A small image denoising model, trained from scratch: adamw at rate 0.0035, trained on fractals drawn by 1,000 iterated function systems, in grey.
Rows from block 10 of a small image denoising model, named by matrix and row number. Rows with one number belong to one channel. Each number is 128 + 32 x the weight over its row's rms, rounded and kept within 0 to 255. All counts start at 0. Numbers have three digits each. After the name is the row's rms in percent of the matrix's.
After each channel's rows are labels from the 100 images, of 14848, where the channel reaches its highest value: "responds to" is what is common among them. Only what is clearly more common there than usual is listed. The data: fractals drawn by 1,000 iterated function systems, in grey.
# convs0: first 3x3 conv (model.decb.1.0.convs.0.weight, 96x192x3x3, each kernel summed), inputs 0-95
# convs1: second 3x3 conv (model.decb.1.0.convs.1.weight, 96x96x3x3, transposed, each kernel summed), outputs 0-95

convs0.31 102:113138148167123111119128160158115125000129151118053142105091073119112086006091124120156150198009116129163111122117105080123142165190140101113003082123114146160156115086177097128052138093147108038120117146147086101141060112130118122166153128136173166109166123147087148153089117126133026152
convs1.31 110:132077150174147101131195137123102116092069153081166122092127119134089092113100096137104127170109132138112127113076173161157159119202148087076158137099119133123138159165152113101148080144164100160095153090126069141140104094128170122180144074188124132090128124169071111129142158174145117040
responds to: dark on light; dense

convs0.16 078:137110113070124153148133130073124135135121135108164162189057203107118151216175132131131100140193128128119146133139197182127104148071060102133158109100175131112123087113145124096170152112128120199127117141140146108090214095121152085155132133111122102099168132167086168100163122138128190155
convs1.16 080:154171117104102098157121142138137153071111092124093159158114132148080150127174165150196141134154097142148118174123107074123115094096085150100132062121146071111137149110078140167176192155100165079122146191148172152167181137098131139080115111102070167160120061095102107137143102173142162121
responds to: dark on light; two maps

convs0.19 098:087164131130089135177009181109125097160019111025124122158146144117132117124175162144102121140133164184092101094065105139145181137111108073101117149161181140120080107114143190189094136144012142092064091107174145056171108095090006125138083024148134129148180083121156138153167133128139158156
convs1.19 091:088118152128128139127144082136127111155155133102167130176071169171130113156125118210135130058166105162079059127134045129205107136155094138114118143120127133137073133103139131092139133136085163051121142143153120114118112120120116129142080132140184133087179136105159154119104183149047087120
responds to: sparse

convs0.65 108:098189112120000119123157167139123084137153071152094135138142136110128111116119040156022118135137153150122149126055154165112124127131105075104146130119127000128135122131140146114143136099204134128074111067106117119147119167072218128138004034147126117124146129124128146118105153122144077124
convs1.65 115:115136114135145134093118032116149117132147097112118100159124157144130142145133094113114112077124120127099070127093069135246119121153158140127125144113139123121115188103132145114143144147060149106108117126096136124136126107126092145079173137132099132100234139116124106140075139119007142135
responds to: dense

convs0.56 083:123142141093125054135139146137150126097119111150112112105134090142051125096078126152128116181068121129120118142136094026160192096140135108125119126171111136144165131118077107114158120032135210088111120137113143092105148161115144069207127130123158094177124138075140101092158113038151162145
convs1.56 065:131031150092117094106187119107136141047138051123125118111142137137140086071197121101133137160147100091121153141093142117129178098121154129154140132093155061223105148156163089102130148172137127133085151137116115130136129131123156144151134153172121100143153121132172136182144130158150116215
responds to: sparse; two maps

convs0.34 087:060098117138032126060101130097132058127096107087102140155129147120141146094174000163108132138107064027110129039051129148103128126131144123177141144156113091139130110138121093080127118152000129129132127070000127131159122152123104136114239137193133141111139113102158145136132086109139137145
convs1.34 073:075134118109133127202109087127123138151094126134146118139119091127130134149120186136121087129128090143039081125146086123111128092210141114127146129141111104139178099137130124122121112132128140120112115082116111073129138182124176130118148141105058107132054083117128145103099255098061117125
responds to: dense

convs0.23 090:157096145132145113118087130135127082139159146071073123101101122093180155111120163130022134119120103090127059160081117175093146127111126051001142107119136235125168085125120139077137134109041148121112163073127154110159111156147144138133064020043113157116163094093115123150160119132133150092
convs1.23 082:129126105146144140098137129122143109104118140118157108148133067188131138164154140119128176086131133122143073127103103150212093130125050172114090145118133158131023048125151143123137118112125115182119163108136102149126123089136169147089110132146115172155146098120117149146080040127035139106
responds to: sparse; two maps; dark on light

convs0.50 112:142107124122096130000013136130136084148135130117120137125134135114124127128154137109048069141129171065114150062055122091119136138102150168153100094141147015127103100155124136105119148135099121134072047170185175073107132153169049144134039071130137103116163069119136121111105116112126160126
convs1.50 110:116125039119119124129142198137162128130127142128146111121056187145108111124124160175130145187109108140159065134136187106100106113100114106123167128118130125130132114126117122115142089124152128145103116112213126146133113107136154122153047136122126152157032120099130208103094087138219095150
responds to: dark on light; dense

convs0.35 101:125140110216132049126125190172089127208145135121174162119119143194167130143107117115136101111117126122083126117122175066070150104096093096142158118085127131072096074113161137108090000090147194133130113130143086165167078166141121126102137143142040132128145129050099120131138070097142156000
convs1.35 076:145106121127097153175082132141179069118141095162139113125111134137146146100125127119112133116153105173136136062108128070114143212070138128149115090097137153117164132109092118094027152122129104107089153142138135114184068046076161089119131115090126129127125157169078120160126153040143116114
responds to: dense

convs0.32 108:134136132137148151122131120098077113132151123116127184118130121027128182102098134139125137014102149132147113158129091092017164097155098122132195110127132138112110140167080120133118112132148094152139136102184169152194145192142139151149117133145095171117143131160138163000143150148136123123
convs1.32 106:123124114112076181132146131191116118160186146124150136125102119144164192118184143092144141089169176135089118158168160143128095092115110084128088112166147086148115139128099113116161127144133149153209118095113184131119154106175106128117116118156127109130145234066108189111113079071125111075
responds to: two maps; sparse

convs0.63 115:131134126055127112125127132026189137133137105133178054139164111118065175164105127129140141125199131128094141125152086136161170050000128101132205134165079119099085164150090147153140153140141097157120109132126134119126097135114134151140137129133183092021086127048078108155099120152120182139
convs1.63 140:132122110168082078122187134180190120078145100124099143140124153135146135182170129121105134149175072091141143091138122063109133141076082133159202145175164147144115122080087156170144138140108145145230127166134178139131100152149120165079140164121129135134162103069150147106155128077145113146
responds to: dark on light; sparse; two maps

convs0.21 106:143128111070133160100106194201177123059135133119118117106130142086134151151122106131123122184133133126109107134142140084138129065087069154135121206154085108000043174132184152133191157131124124086137128111129088153136134144108125178255114128129140124041119117141080166103143138136080166003
convs1.21 108:137158140120185145141105138109113168116132074107118066113137126123132095093096116149137137133134081144116132111194123049141141108122117117143122116013072110092122141046117115190196110220136139121074147184134160122128153139122166122144133126151126113107120144156069102150123097178134136157
responds to: two maps; sparse; dark on light

convs0.12 119:118135161159121072129134138173176127108142134128084086093146083127135162017081124130132166123000125122101115106120145098105169038130156076129160000137124133114165026187067121162043125197132155193123129129135074134118131138136112106163142132133038140115160126129128084127136135105102070077
convs1.12 102:107096148136116066104125125168095157092108089155151099104152116109181086082147120100149095118082090083117109128159135116145099187142137152068130159080088174118125109098162208114167112179148089140184134141134149112154104111160157086175119167117156173107108144229152156139127162093103117097
responds to: dark on light; sparse; two maps